config.yaml
dataset: "flat shapes of many kinds, plain or patterned, on busy backdrops"
train_examples: 195000
arch: "vit"
activation: "gelu"
mlp_ratio: 6
parallel_block: false
grad_clip: 3.0
lr_schedule: "wsd_sqrt"
warmup_steps: 170
Rows from block 2, named by matrix and row number. Rows with one number belong to one attention dimension. Each number is 128 + 32 x the weight over its row's rms, rounded and kept within 0 to 255. All counts start at 0. After the name is the row's rms in percent of the matrix's.
# q: attention query (model.blocks.2.attn.q.weight, 256x256), inputs 128-255
# k: attention key (model.blocks.2.attn.k.weight, 256x256), inputs 128-255
q.79 101 [127  40 147 129  98 135 160  98 148  70 163 161 141 119 115 171 133 113 114 107  71  59 143 107 128 102 146 117 140 126 107 147 133 130 121 130 137  41 142 161 166 100 115 191 104 140  98 116 114 172 161 134 138 107 145  91  92 100 110 173  83 117 102  62 156 134  74 118 132 165 102 154  95 122 137  51 168  88  82 165 144 184 140 129 108 143 195 115 154 157 108  65  87 131 105 131 116 121 148 177 152 131 181 121 138 101 108 162 122 153 132 179 130 142 142 103 103 103 157 116 115 108 137 149 173 114 166 137]
k.79 088 [ 73 101 116 133 103 152 133  61  93 124 102  98 121 129 105  59 143 151 127 136 142 143 175 107 173 134 124 177 114  98 130 120 121 143 121 180  88 177 132  93  60 149 132  90 142 120 117 150 144 110 111 109 126 142 130 159 218 167 121 139 116 106 119 121  79 193  93 141 120 113 120 140 109 172 130 158 105 140 119 164 135 129 140 111 176 144  70 115  82 126 167 207 162 129 149 124  97 152 121 138 156 147 129 128 136 161 114  90 117 128 136 100 135 147 161 128 171 100 143 182 143   1  99 172 101 125 147 109]
q.80 083 [ 94  80 142 163  92 152 154 178 181  86 153 148  84 138 136  95 164 115 108 121 112  97 151 169 141 160 147 152 137 141  78  99  72 157 116 136  57 125 202 117 144  94 110 134 129 142 120 165  98 142 104 177  74  94 124 150 106 138 108  92 163 104 151 120 138 169 128  85 133 170 104 169 125  25 119 128 136  64 144 108 124 173 132  97  99 113 169 142  92 156 111 103 134 104 117 157 145 117 107  87 172  93  66 122 143  76 124 168  97 124 140 146 127 116 157 126 126  86 207 162  64 153 165 130 140 167 158 132]
k.80 116 [123 145  88 149 130 172 135 122 162 143 147 205 123 160 153  44 155 167  99 123 189 113  96 177  97 125 108 147 104 157 135  85  94 162 117 129 153 153 153 153 115  94 184 113 133  81 161 143 124 123 172 134 104  81 121 180 179 180 152 160 172 135 121  89  91 185 147 202  86 190 118  92  90  97  94 150 142 108 130 108  84 188 131 136 124 138 116  82 100 104 171 110  76 134  86 124 121 104  75  83 171 114  79 120 118  91 137 110 143 150 127 120 130 103 134 144 122 118 102 131 159 111  91  90  95 180 117  81]
q.81 123 [174 113 191 137 187 137 132 105 115 117 112 134 119 145 134  84  88 111 154 132  98 177 129 174 118 170 102 107  90  99  95 170  81 122  90 137 120 118  79 144 166 199 135 115 122 127 139 137 145 125 121  69 143 136 154 137 104  95 160 115 141 107 163 152 147 129 155 163 159  98 106 112 128 137 113  99 134  87  93 105  95  97  83 127 114 165  70 147 199 139  98 192 173  71  95  53  84 129  83 168 125  70 189 166 162 153 134  99 122  91 148 144 114 155 101 170 153 139 129 128 130  70 127 159 153  80 103 109]
k.81 129 [122 141 125  96 143 162 117 129 180  88  78  99 120 125 115  82 104 118 119 177 122 142  95 181 125 135  94 117  78  98 137 104  90 152  91 161 102 137  96 175 150 193 121  89 126 120 126 160 178 141 127  79 117 131 103 158 144 105 173 192 131 125 109 116 116 146 194 157 152 166 125 169  91  86  69  99 113 105  95  78 100 108 117 186  82 128 102 124 138 142 116 174 171  81  51 112  47 118  73 123 137  86  76 168 142  92  94 134 115 151  74 154 158 125 151 203 120 100 125 105 137 122 101 149 190 116  84  90]
q.82 099 [135 155 131 138  94  83 140 163  88 158 154 152 102 191 147 120 127 162  97 110 181 151 107 133  91 177 119 163 164 180 139 163  74 143 169 135 144 151 116  78 139 112 158 171 146  91  93 144 109 112 112 141 169 141 137 122 158 132 105 139 129  67 135 147 117  61 185  75 179 119 108  89  96 147 112 167  99 158 199 132 132  95  87 127 166 129 123  89 159 137 171 150 134 146 156 125 161  88 147 119 127 123  97 126 152 148 148 121 110 111 135 105 123 123 127 154 117 178  90 178 101 192 173 118 115 180 106 137]
k.82 089 [106 138 157 140  86 101 139 166 203 126 158 129 104 130 131 139 112  99 184 139 121  93 163 127  95 126 156 115 133 164 100  81 113 102 158 124 136 136 122 139 107  78 150 152 149 127 131 112  70 110 119 153 157 112 124 157  80 127 101  78 148  98  94 147 154  99 134 179 126 132  98  80 193  81 150 140  98 121 177 175 105  88 128 148 162  91 156 142 122 177 131  92 103 155 159 146 195  99 181  98  96 109 102 143 127 130 152 114 129 154 106 121 134 124 179 141  66 185 159 131  83 190 161 137 114 116 133 176]
q.83 132 [144 143 112 120 153 103  84 121 104 106 123 128 164  96 157  74 111 154 148 156  95 165  80 121 107 130 140 141 171  97 171  87 144 135 137 111 196 197 100 101 107 125 142 120  84 106 176 123 142 111 124  56 138 160 181 133 179 134 185 163 154 108 129 134 129 147 104 133  73  45 108 112 137 155 195 124 158 156 113 116  78  58 137 143 139 146  79 151 116 117 149 163 162 107 157 124 123 157 130 103 138 126  96 139 133 152 106  82 192 136  98  75 111 144 120 149 125 155 123 132 152  85 108 175 102 136  95  70]
k.83 109 [151 160 128 129 124 133 126 195 117 126 151 123  98 123 117 151 130 111 102 125  99 126 102 142  80 156 150  70  79 109 181 140 160  80 132  79  83  91 136 179 133 140 119  96  77 107 134 142 108 143  78 176 118 103 107 103  29 129 106 101 116 130 146  62 194 103 152 100 107 117 129 132 133  82 143  91 108 122 122  62 152 104 116 144 128 115 170 148 135  99 113  62 128  78  90 142 100 118 115 108 134 110 141 126 107 128 179 158 112 108 149 154 137 107 109 123 149 115 126 124 103 191 169 114  99  93 133 163]
q.84 091 [140 111  85  65 129 159 135 110 220 112 117 135 170  91 124 128 150 197 103 161  88  98 133 121 143  93 107 182 128 184  92  79 151 103 127 139 138 143 152 130 129 111 107 125  90 165 170 116 132 135 170 128  82 157 147 216 160 145 148 137 140 163  92 106  74 131  75 103  83 143 112 123 129 157 133 120 174 112  99 147  86 141 208 118 102 126 117 131  40 104 107 136 119 178  98 127 133 149  63 132 129 158  71 108  82 115 110  93 141 188 159 147 115 163 122 145 143  96 134 122 163  96  19 132  96 123 153  94]
k.84 105 [189 134 127  96 101 168 109 143  69 120 111 167  95 114 154  96 103 137  80 112  89 136  91 123  41 123 171  87 150 114 128 150 143 111 139 125  57  83 166 163 114 104 143  84  61  95 139 144 135 143 125 156  60 100 119 120  77 187 120 174 151 137 133  59 168 135 142 149 105 137 112 113 139 103 143 121 163  76 130  96 162 188 138 126 121 165 196 112 150 110 118  77 104 122  83 170  71 117 138  80 114 134 170  80 116 101 147 173 100 121 150 133 147 106  86 135 154 104 135 169  98 180  78 120 145 105 135  97]
q.85 099 [123 113 163 180 140 125 158 141 116 167 134 157 126 141 136 199 134  84 129  85 143  84 159 169 125 139 151 110 122 134 109 162 114 134 151 116 101  62 174 176 154 113 151 133 165 103  68 115 121 181 160 153 171  88 100 104  71 127 108 127 124 127  96 128 171 135 144 135 156 172 138 124  93 118 104 124 112  85 141 104 136 178  87 145 106 128 149 115 175 150 101  75 100 132 101 123 125  90 153 149 128 112 158 120 135  96 130 140  87 115 119 159 148  78  97  99 116 122 152 118 102 170 190  62 167 129 108 169]
k.85 092 [ 96 102 130 139 125 135 142  87 131 139 132 118 158 150 103 131 134 114 166 151 141 115 159 133 171 113 103 169 163 151  80 106 103 151 135 145 185 171 125  84 124 106 136 164 195 137  79 105 124 125 180 119 159 139 126 135 250 127 115 153 127 149 111 209  62 143 108 170 179 127 118 111 108 196 138 159 114 145 162 208 103 132 133 100 120 114  91  93  96 164 148 202 124 159 154 107 193 125 140 184 122 138  80 145 147 141 100  91 138 154 101 112 122 184 163 113 106 144 134 127 115  56 130 154 154 156 116 141]
q.86 123 [135  91 119  85  67 131 115  85 167 137 128 123 160 102 116 112 111 162 101 122  47 134 119 116 108 155 186 147 191 135  93  75 104 107 172 134 183  98 148 114 136 122 116 136  65 156 151 166 111 150  89  99  88 166 137 157  98 159  97 173 150 139 101  56 150 120  65 151 101 117  62 114 164  90 175  90 171  71 123 157 127 127 131 123 117 170 162 191  75 156 108 184 119 127 120 115  79 139 150 116 143 148 101 119 152 137  98 113  95 195 135 154 111 202 112 150 126 148 126 155  86  90  88 144 160  59 156  96]
k.86 119 [112 108 100 114 114 106 128 174  23 119 184 123 162 120 154 154 130 119 127  77 113 141 134 120 166 173 179 142 104  67 135 200 185 108 146 163  53 142 132 129 139 144 127 112 106  96  83 116 153 127  94 132 120 106 149 109  86 128  91 125 112 142 153  93 128 119 134  69  75  95 127 154  86 140 163 126 101 112  93 139 159 107  92 110 136 129  97 143 108  51 142 134 159  95 177 142  76 154 153 125 186 111 103 122  98 148 172 147  92  49 163 124 112 143  98  84 154  98 108 151 148 102 142  86 112  97 126 128]
q.87 111 [136  93 148 119  91 167 145 128 161  85 132 142  95 139 120 164 128  98 102 135 105  50 143 140 147 110 130  90 117 132 121 140 143 118 114 121 119  63 140 171 149 110 107 166 104 147  97 144 107 132 141 174 128  82  71 106  65 117  91 122 111 169  91  99 169 118  95 120 131 191 130 163  99 103 118  64 157  78 115 147 179 162 161 140  99 109 198 122 143 168 101  59 100 123  65 171 122 126 132 152 128 170 160 102  99 102 119 206  90 142 129 181 165 111 150 126 116 128 128  95 103 135 130 107 140  88 159 173]
k.87 103 [108 142 118 130 161 125 117  92  89 137 123 128 167 128 146 105 133 155 119 108 161 145 163 109 152 131 130 173 137 125 123 138 163 151 141 153 157 184 133  82 117 120 133 134 159 132 121 113 140 123 135 103 103 151 133 153 233 141 143 174 124 143 136 148  81 111 123  88 134 106 149 127 135 210 128 168 151 154 147 146 124 126 142 103 144 162  68 146 105  96 151 195 154 147 187 128 140 158 117 149 115 157 116 115 104 134  95 103 170 131 124 110  99 149 133 114 170 114 116 135 161  23  95 146 118 155 114 105]
q.88 098 [170  95 119 123  93 119 106 112 140 110 163 153 157 100 176 107 114 200 118 127 135  75 121  81  89 109 140 145 180 121 147 127 145 107 152 147 201 121 109  85  70  54 105 165  94  83 118  93  77 126  88 153 135 149 180 146 132 170 109  84 106 115 174 120 116 131 134 176  68 108 105  96 154 132 147 133 135 126 152 226 108 117 106 138 180 167 136 145 111 128 157  92 109 166 184 111 132 123 159 107 171 143 162  93  63 172 127  99 165 140 149 106 152 117 135 116 126 149  19 149 137  97 116 156 106 169 110  80]
k.88 111 [174  90 154 139 119 128 105 188  86 170 113 107 125 113 139 172 107  96 101 125 105 103 108  91  86 127 157  82 154 157 139 187 186 130 148 140 155  91 194 117 100  95 123 127 101 123  79 122  88 114 101 166 127 121  70 107 105 148  98 111 111 135 169 135 179  55  78 125 156 127 126 140 193 154 165 102 118 130 175 158 179 127 124 142 155 122 203 178 113 166 104  74 111 141 153 172 143 129 142 160  82 143 159 110 104 134 107 158 138 191 119 156 145 106 102 104  92 141 137 135  71 185 180 141 156  92 127 189]
q.89 110 [107 125 143 137 150 145 147  91 171 117 153 189 158 115  90  88 148 114 117 154 148 110 131 134 151 111  81 185  70  89  89  95 117 165  78 180  84 150 149 132 171 132 139 147 141 149 175 132 179  97 160 107  68  98 129 145 179 107 114 166 156 165 136  66 118 158 116  75 133 158 116 166 100  97  94 119 152 102  76 121 134 165 143  87  58 148 101 117  73 117 111 188 125  98  96 114 128 181  92 126 151 117  80 109 125  96 125 126 137  99 163 113 105 175 161 118 178  57 175 115 144  59  95 145  89 145 171 125]
k.89 126 [137 137 134  85 126 169 139  86 168  95 136 142 114 181 104  81 120 179 140  96 158 148 137 168 152  91  86 153 117 111  79 152  72 128 104 100  89 148  73 125 165 153 158 113 160 167 150 138 165 112 184  84 107 112 187 124 119 113 130 141 165 126  63 137  89 163 148 130 154 184 138 132 104 115  62 145 135  83  90 131  88 143 113  95  94 120  83  63 140 121 107 153 147 151 102  66  95 141  88 119 119 121 108 164 145  92 154 109  95  96 148 111 147 128 140 159 152 113 128 127 163 105  64 119 139 142 144  78]
q.90 093 [115 104 102 142 139  51 154  79  80 138 174 185 175 129  86 102 103 111  82  97 141 164 133  82 113 118 194 125 102  41 101 108  88 178 130 182 149  98 121 132 130 161  93 137 143 162  97 125 195 130 128  99 136 170 161  78  80 109 126 164  73  96 144  95 107 124 129 174 205 101 110 100 106 135 131 142 125 165 116 129 131 156  51  96 109 192 110 121 179  78 127 181 125 154 163  71 107 125 196 174 178 141 169 104 171 138 138  77 121  83 143  82  89 151 152  76 144 106 140 144 135  93 161 129 162 169 169 126]
k.90 106 [101  89 136 115  83 154 132  81 149 116 145  93  89 138 118 110 109 124 180 116 135  81 148 130 171 139 136 136  96 104 123 118 102 142  99 186 120 166  84 115 121 161 162 131 148 156  85 137 180  93 135  99 138 116 142 121 111 124  94 116 130 109  50  90 117 184 124 211 119 195 108 157 126  74  92 104  69 121 114 193 135  92 118 138 144 102 105 115 131 163 148 140 177 137 136 119  75 113 111 131 163  74  98 151 187 150 127 104  69 144 135 137 162 150 179 166  95 148 151 169 108  84 132 149 155  91 133 130]
q.91 108 [ 97 208 135 131  58  88 155 164 146 183 125  78 142 161  88 178 139 142 162 122 123 155 112 164 143 188 150 107 144 165 142  80  73  81 150 110 160 167 124 144  89 171  90 126 133 128 110 162 101 180 105 116 167 112 114 128 102 121 115 105 106 103 119 126 118  85 146 143 142 129  89 114 153  48 153 146  58 137 171 144 116  66 101 132 151  55 153  95 100 156 133 153 114 115 114 125 140 139 170 120 161 118  84 146 182 158 181  94 101 155  92 157  98 115 160 120 105 184 121 170  66 154 191 139 121 103 158 175]
k.91 121 [113 143  98 117 125  86 153 208  96 144 162  99 155 139 114 160 152  85 167 154 118 135 113 163 183 162 139 101 145 152  93 126  86  72 164 214 124 162 103 123 154 149 112 119 167 150 107 130  99 144 159 128 157 190 141 133 171  81 150  88 127 115 141 207  95 117 126 149 124  86 119 153 109 124 173 128  77 140 124 141  82  49 108 121 143  62 134 123 161 102 156 163 123 167 176 140 185 144 160 143 159  69 103 167 132 169 143 116 160 112 106 106  98 146 121 118  74 175 136 105 137 169 159 124 157 156 113 163]
q.92 099 [142  80 108 112 145 161 115  67  82  53 109 137  88 131 134  98 100 104  42 126 101 107 151  49 102  84 128  92 121  89 147 151 171 177  76 181 138  52 134 119 137 145 106 136 115 135 129 108 178  87 115 121 123 160 127  72 108 115 139 160  86 112 152  81 167 137 141 134 136 130 165 140 101 125 101  95 152 130 133 122 165 187 137 119 137 162 170 151 178 105 144  85 141 129 145 170  59 142 135 124 132 137 206  82 120 123  66 192 126 107 157 106 155 122 119 128 137  76 147  97 179 128 166 108 158 130 144 107]
k.92 099 [ 94 137 164 165 129 139 118  36 192 104 115  97 110 102  55 119 115 133 124 127 149  89 166  71 136  81 102 146  58  77 157  78 178 177  89 131 128 122 148 114 107 151  85 110 158 166 113 107 170  89  92 144 113 127  96 144 105 126  91 105 130 167 131  74 115 141 123 155 116 155 159 139 147 127  92 161 157 169 136 107 170 178 173 121 126 208  93 173  82 122 117 151 143  99 141 122 126 110 141 119 140 178 135  98 108  91 103 128 104 123 127 122 128 116 148 123 183  60 134 117 160  42 114 147 102 112 150 129]
q.93 100 [122 153 145 150 133 100 161 136  77 125 126 121  91 184 119 160 119 101 130 117 165 123 133 123 136 137 121  75  90 125 158 172 129 139  99 130 118  83  83 170 115 171 110 145 173  99  69 140 152 152 128 154 196 101 114  44  70 100 147  88  70  76 124 153 142 136 196 168 193 159 158 125  76 115  89 122  68 140 145 134 132 139  90 142 130 112 125  92 195 108 132  77 128 104 139 115 125  81 151 143 155 127 188 143 158 141 130 141 105  89 148 128 134  52 147 119 126 129 108 127 120 179 228 103 166 147 124 178]
k.93 104 [ 80 134 132 126 133 126 132 101 194 124  98  89 117 120  87 131 122  95 177 161 148  86 151 142 197 122  75 143 121 149 107  73  88 140 114 191 160 144 104  90 116 173 120 139 187 174 110 130 131 116 149 123 161 182 111 150 204  91 127 114 128 114  89 175  72 141 114 185 163 147 125 132 141 128 113 146 108 170 136 165  96  92 167 123 156 118  80 135 123 169 133 188 157 152 143 156 188 111 131 145 122 124 106 153 156 130  84 101 139 148  89 117 117 154 179 165  96 135 138 101 134  72 127 155 146 131 130 136]
q.94 098 [112 136 141 131 120 107 165 134  96 148 125 114 109 155 103 173 110 120 143  77 159 117 139 140 148 144 135 103 107 133 119 180 104 162 115 124 140  76  82 180 123 177 100 135 160 120  61 124 154 163 112 133 183 116 134  78  59 116 137 102  83  74 102 161 138 148 169 166 198 171 131  93 115  81 100 121  71 123 146 112 114 158  84 131 124 132 137  83 193 127 115  90 116 127 146  85  99  86 165 123 123 129 179 141 171 148 130 108  92 108 128 146 114  55 131  97  98 134 118 135 106 172 210  73 174 125 149 156]
k.94 095 [ 76 121 139 114 116 135 124  98 193 114 130  82 116 129 115 138 127 110 181 149 128 112 146 138 192 116 127 150 159 130  77  78  79 144 149 188 146 152  97  89 118 145 113 135 201 167 103 122 139 107 144 119 178 171 113 115 207 114 106 115 118 103  91 182  57 139 100 207 142 137 116 137 140 126 146 153  98 138 149 179 114  79 141 121 166  99  76 125 140 169 135 188 152 142 168 157 169 124 174 119 144 125  92 146 146 123  86 110 125 157  86  99 128 172 166 161 111 162 128 107 117  81 148 142 157 138 153 133]
q.95 092 [133 156  75  86 142 123 129 152 138  62  95  91 119  99 136  89 162 146 140 191 111 151  79 110 153 145  82 112 140 132 182  94 164  96 119 125 129 208  92  92 113 121  93 136  81 141 162 147 102  88  88 114 109 137 143 164 181  81 149 149 134 181 147  96 102  87  94 105  74  90 135 155 136 139 152 139 142 172 124 163 107  63 180 131 161  97 122 141 103 115 161 133 143 116 135 184 157 180  90 109 124 111  85 147  70 132 125 142 204 147 137 101 101 131 155 162 128 138 108 113 130  93  71 180  84 113 138 124]
k.95 089 [171 186 126 110 129 106 143 182 109 127 123 148 127 115 133 130 144 143  70 155 100 172  98 103  77 159 136  81 137 146 189 139 153  84 112 110  74  84 127 161 135 142  87  98  51 118 159 161 118 148  76 179 104 131 126 123  46 119 168 126 134 115 160  62 178  61 158  81 104 102 133 153 152  88 153 120 152 160 138  60 148 131 142 148 153 158 170 163 130  60 121  80 107 108  90 157  92 124 118  79 110 118 166 118 110 111 161 177 148 112 168 158 111  93  57 101 132 105 137 139 124 219 105 115 110 109 131 138]
q.96 162 [139 100 108  95 107 153  82 146 107 134  83 113  91 105 199  98  98 117 125 130 100 110 108  84  69 136 127 108 173 134 156 107 172 146 140 152 172 100  96 101  71  93 163 148  71  70 114 105 120 124  60 135 168 179 151 150 131 185 148  84 109  78 130 105 186 127 113 126  84  89  82  89 146 154 175  88 125 145 132 137 102  98 145 185 175 118 138 153 103 181 129 103 161 142 153 169  99 139 157  97 140 151 160 143 140 152  67 142 137 179 107 136 158 125 126 145  53 179 107 163 125 135 155 122 107 138  91  83]
k.96 145 [151 111 112 162 130  99  75 161 152 135 111 137 111  89 177  94 144 145 158 173 116 115  99  95  89 110 106  91 168 162 164  88 176  96 137 127 174 136 108  97  61  79 122 123 100  99 156 119  87 106 118 129 151 165 149 146 169 133 162 118 146  99 193 129 157 142  90 172  92  65  99 125 154 141 186 126 134 168 141 148  75 115 149 157 206 112 179 121 112 145 159 109 134 154 163 145 163 132 172 102  89 151 147 143 123 138 106 101 217 141 125 126 146 139 147 154  73 150 112 162  97 140  83 195 113 131 109 119]
q.97 106 [181 128 101 101 112 164 104 175  94 146  83 129  70 107 176  71  94 122 124 148 106 127  89  92  64 121 131  97 156 133 139 139 164 140 113 184 151 124  75 145  72  97 139 134 100  75 106  94 155 119  74 120 145 192 172 196 150 173 180 104 119  56 121 134 168 147 125 169  91  90  92  90 165 136 168  78 127 141 135 131  75  80 142 178 183 120 116 141 112 140 156 106 185 144 142 144  76 117 131  89 142 126 162 165 146 169  77 121 140 155 140 129 156 126 110 168  65 158 102 169 125 151 120 109 123 118  83  76]
k.97 117 [146 104 103 172 137 133  71 164 155 151 122 120 115 100 190  76 111 111 192 187 116 101  99 148  81 117 110  95 174 143 171 110 164 102 168 114 174 153  98  75  75  68 152 125 109  80 135  97  90 101 136 128 133 156 133 133 161 134 157 104 146  94 195 168 173 127 125 175  90  84 101 129 151 137 193 120 167 154 130 156  65 110 162 177 193  99 147 138 115 170 149  88 148 128 127 149 190 136 188  87  93 141 160 142 107 153 123 121 210 145 100 118 153 116 139 161  66 176 109 136 116 144 104 197 104 124  74 114]
q.98 104 [126 123 135  81 133 131 161  78 118  94  80  97 151 137  96 134 136 182  76 104 110 194 171 112 156 104 129 120 128 120  88 120 106 138  95 104 163  55 129 188 123 174  86  59 140 141  91 142 168 203 115  95 158 108 143 156 133 154 139 119  80  93  86 158  74 157 116 169 146 118 183  84 111 111 102  98 126  98 125 106 141 181 151 108 122 205  86 129 171 110 143 142 102 119  99  84  73 100 120 155 122 188 149 106 160 141 119 104  76 138 120 176 127 146  55 169 154 112 124 129 174  66  73 104 163  85 153 104]
k.98 094 [106  70 133  80 134 115 120  87 112  86 135  91 112 137 123 188 121  78  87  88 121 122 146  67 192 108 171 151 100  74 110 133 155 176 114 163 132  77 140 118 195 176  91 167 112 179 125 113 199 123  91 115 109 184 126  74  96  95 116 136  87 136 102  89 126 141 127  70 119 150 159 147  82  97  93  86 145 133 107  91 196 107 127 110  66 128 113 167 147 133  93 118 164  88 146 144  70 129  95 170 208 138 105 118 149 126  65 161  62 113 105 101 128 155  87 125 161  95 154 102 173 136 197  76 152 122 160 138]
q.99 089 [118 160 161 151 134  90 151  99 133  22  92 122 131 141 119 152 123 157  96 112 160 144 179  86 129 121 127 107 127 167 148 121 114 176  88 106 151  99 114 151 161 151  74 140 138 102 129 126 136 112  99  58 168  94 124 130 142 101 166 133 127  84 113 123 114 129 166 174 163 106 187  66 105  62 115 109 113 183 207 135 137 134 153 151 148 176 111  85 194 122 186 142 147 114 130 126 141 101  79 128 121 139 108 117 166 148 130 121 123 123  98 106 126 122 136 186 143 103 127 150 158  90 126 145 192  92 103 135]
k.99 075 [142  99 129 175 168  57  89 132  99  97 146  98 122  94 123 123 110 121 107 127 131 129 137 104 124  93  99 111 115  85 177 181 170 164 105 110 151 124 104  82 124 119 134 163 120 113 110 118 136  95 123 100 167 161 138  78  81  39 172 118 109 118 114 134 179  88 122 113 161  96 131 125 156 188 119 134 129 190 131 107 140  88  92 168 160 102 144 142 237 110 105 153 155 123 192  95 148 144 101 141 130 173 201 147 107 156 141 132 180 101 115  83 164 146 113 131 114 121  86  97 148 177 157 180 165 127 157 183]
q.100 100 [148 116  66  90 124 150 142 144 130 141 122  94  51  84 113  91 143 107 115 127  61 166  82 200 108 143 142  91 159  80  82 178  99  87 158 120 134 112 120 151 130 124 160  67 136 150 108 158 117 175 126 162 172 161 122 126 131 133 161 132 123 131 109 138 145 110  51 165 138  84  74 137 139 175 215 109 145  72  81  95 124 119 113 113 150 102 113 121 158 136 105 121  89 121  82 123 105 142 170 127 107 130 147 133 170 107 126 143 101 155 157 162 129 195  65 105 126 150 132 118 100 149  82  88 120 111 158 139]
k.100 099 [ 72 112 159 112 120 130 149 174 149 154 108 135 146 128 119 174 153 104 124 173 107 120 107 171 159 169 113 172 112 177  72 103 105 106 128 189 108 116 145 195 162 163 114 116 101 115 121 127 134 176 138  97 154  92 102 161 177 131 134 197 136 115 110  93 127 172 128  92 143 151  85 135  55  67 175  72  89 113  93  94 132 133 148 140  87  68 110 143  47 174 156 164 155  74  43 147  81 145  94 167 146  76  51 141 196 131 104 123  85 174 115 224 125 176 148 146 104 106 212 166  90 128 127 110 176 102  84 127]
q.101 081 [148 141 102 152 103  80 110 201 150 176 196 146 121 113 112  81 148  84 166 149 150  92  44 207 109 173 142 115 142 130 131 125  87  91 162 161 105 199 101  99 135  96 155 151 110 117 142 160  73  97 138 158 147 106 108 131 170  78 125 152 179 137 162 109 167  84 114 148 136 120  86 129 158 136 169 139 101 128 141 124  85  65  88 114 143  47 158  82  98 129 139 149 103  97 123 117 168 113 124  83 160  61  84 205 143 150 165 124 187 123 145  99 120 146 174 108  79 140 129 140  60 181 200 151  77 150 115 170]
k.101 062 [130 135 122 134 123 104 128 203 126 134 102 135 132 119 140 139 147 128 134 177 139 140  97 216 106 144  72  93 158 213 106 117  86  89 151 120 143 147 117 162  68 103 117  78  92  96 123 150  50 136 133 130 165 109 127 143 171 199 148 169 162 101 122 149  89  96 151 160 161  91  63 111 157 167 196 146 138 138 152 114 108 108 109 160 153 167 161  99 123 159 136 170 119 147 120 153 148 111 145 130  87 116  56 105 154 157 141  96 144 171 141 165 139 163 184 150  91 180 112 173  64 111  93 159 144 112  96 145]
q.102 076 [104 162 178 164 116  66 135 136 160  54 138 127  83 131  98 100 154 126 131 132 190  87 152  65 149 145  69 119  91 108 177 153 173 164  98 134 113 149 100 116 162 141  74 208 134 125 138 150 135  72  90 100 151  66 120 125 148  33 175 141 153 110 139 103 161 134 148 113 128 155 185 107 121 138  96 132 122 199 176 129  84  75 164 140 169 116 143 108 129 154 157 139 141 108 153 133 160  86  92  92 115 126 104 185 143 127 131 130 184 114 109  98  91  99 248 164 120 109 137 116 126 124 171 183 114 139 135 156]
k.102 069 [167 174 128 141 167 122 128 102 110 154 100  88 127 143  73 103 150 171  90 109 182 130 151  94 103 115  87  75 103 109 215 185 177 138  69  51 166 151 140 104 137  99 130 115 133 103 131 133 128  96 115 120 181 119 121 102 128  93 161 119 102 137  95 131 137  98 145 123 144  94 149 121 173 172 111 138 133 183 205  81 164 115 149 187 215 182 129 138 205 112 109  99 103 119 162 151 141  98 110  89 109 181 142  99  79 135 135 143 159 117 131  99 117  90  84 143 132 137  72  98 140 147 120 174 169 132 151 180]
q.103 090 [169 168  91 157 101  96 114 184 124 178 179 155 189 144 133 102 136  96 101 187 177 103  48 150  77 139  93 111 106 116 162  54 128  80 153 141 130 200 132 157 110 101 145 118 122  84 138 124 100 107 154 139 122  98 118 140 145 108 142 128 170 136 190 107 154  71 119 145 106 113 101 101 119 106 156 139  97 164 153 143  83  85  82 142 100  80 165 115  56  93 180 154 130  91 108 112 155 119 100  86 208  77  67 180 119 169 176  94 184 126 116 115 103 115 146  99 134 124  96 120 119 147 149 179  49 164 105 153]
k.103 065 [157 159 132 120 140 134 125 161 187  88 116 132 122 124 143  99 160 122 149 241 118 131  78 153 126  82 100 125 137 147 147  92  97  65 161 160 135 139 139 132  44 134  75 110  68 119 163 162  52 135 103 191  89 132 114 112 153 146 125 190 142 166  99 132 118  69 168 157 127 118  80 140 151 190 131 175 194 118 130 115 111  93 100 144 117 147 163 122  92 139 125 108 124 124 121 173 145 133 149 159 110 117 114 134  76 158 192 121 141 151 143  93 136 139 207 145 147 160  82 134 164  90 109 171  82 131 130 128]
q.104 146 [ 89 172 139 155 116  89 179 123 147  99 157 152 107 175  52  98 164 118 165 121 169 172 122 149 171 167  93 146  78 118 117 150  75 143  85 110  82 160  91 143 151 173 106 169 170 138 166 174 125 140 129  93 122 100 118 100 168  63 122 163 136 119 132 126  99 145 160 115 195 157 145 155  98 109 113 151  63 135 115 102 125 136 112  69 110  93 135  72 124 122 127 182 104  80 105  96 140 124  98 132 130  81 119 190 167 119 179 114 117  97 141 131  66 122 196 107 176 108 162 138  80 101 164 143 133 151 187 181]
k.104 145 [108 173 143 121 127 137 200 129  98 152 175 133 164 167  71 156 156 108 135  89 177 134 130 182 181 170 153 148  79 127  95 162  65 137 118 111  77 128 151 168 173 164 132 151 168 149 107 161 134 152 135 139  99 113  93 124 138 102  97 107 102 164 106 155  93 112 171 100 148 186 171 149 114 111  70 127 101  91 106 129 161 132 105  69  55 127 105 139 141  93 125 146  97  82 123 125 137 118  97 145 162 104  76 146 148 129 155 146  73 104 147 143  77 110 124 112 156 120 123 110 137 102 147  60 132 132 163 180]
q.105 148 [189 117 172 117 163 150 114 112  72 165 106 184 183 118 173 145 109 197  98 127 121 132 118  85 101 102 145 150 175 172 112  97 132 157 126 168 166 137 133 169  70  93 153 121 118  98 123  81 133 136 130 110 120 147 165 211 179 219 153 106 165 104 118 128 102 176 112 177 100 100 121  39 115 130 131 118 128 126 124 178 103 141 135 121 134 187 110 128 106 107 165 130 138 164 139 134 110 140 118 138 122 157 124  82 128 181  97  91 132 124 154 119 139 142 110 157 122 122 135 152 142  95  64  94 134 129  84  79]
k.105 122 [162  81 132 134 143 196  58 111 157  93 163 132 126  93 213  88  95 109 179 143  63  82 104 134 103  82 143 135 174  57 142 132 150  92 175  81 145 146 127  60 115  69 183 122 105 119 149 109 105  73 145 124 102 119 135  92 135 163 112 152 157 157 150 144 171 135  77 151  69 108 120 122 132 153 155 125 213  82 116 138 122 117 117 163 142 115 133 139 168 144 111 125 145 115 135 139 133 185 174  99 113 164 160  97  73 121 115 136 174 107  99  67 201 168 113 130 151 135  99  88 150 105 119 177  88  98  99  89]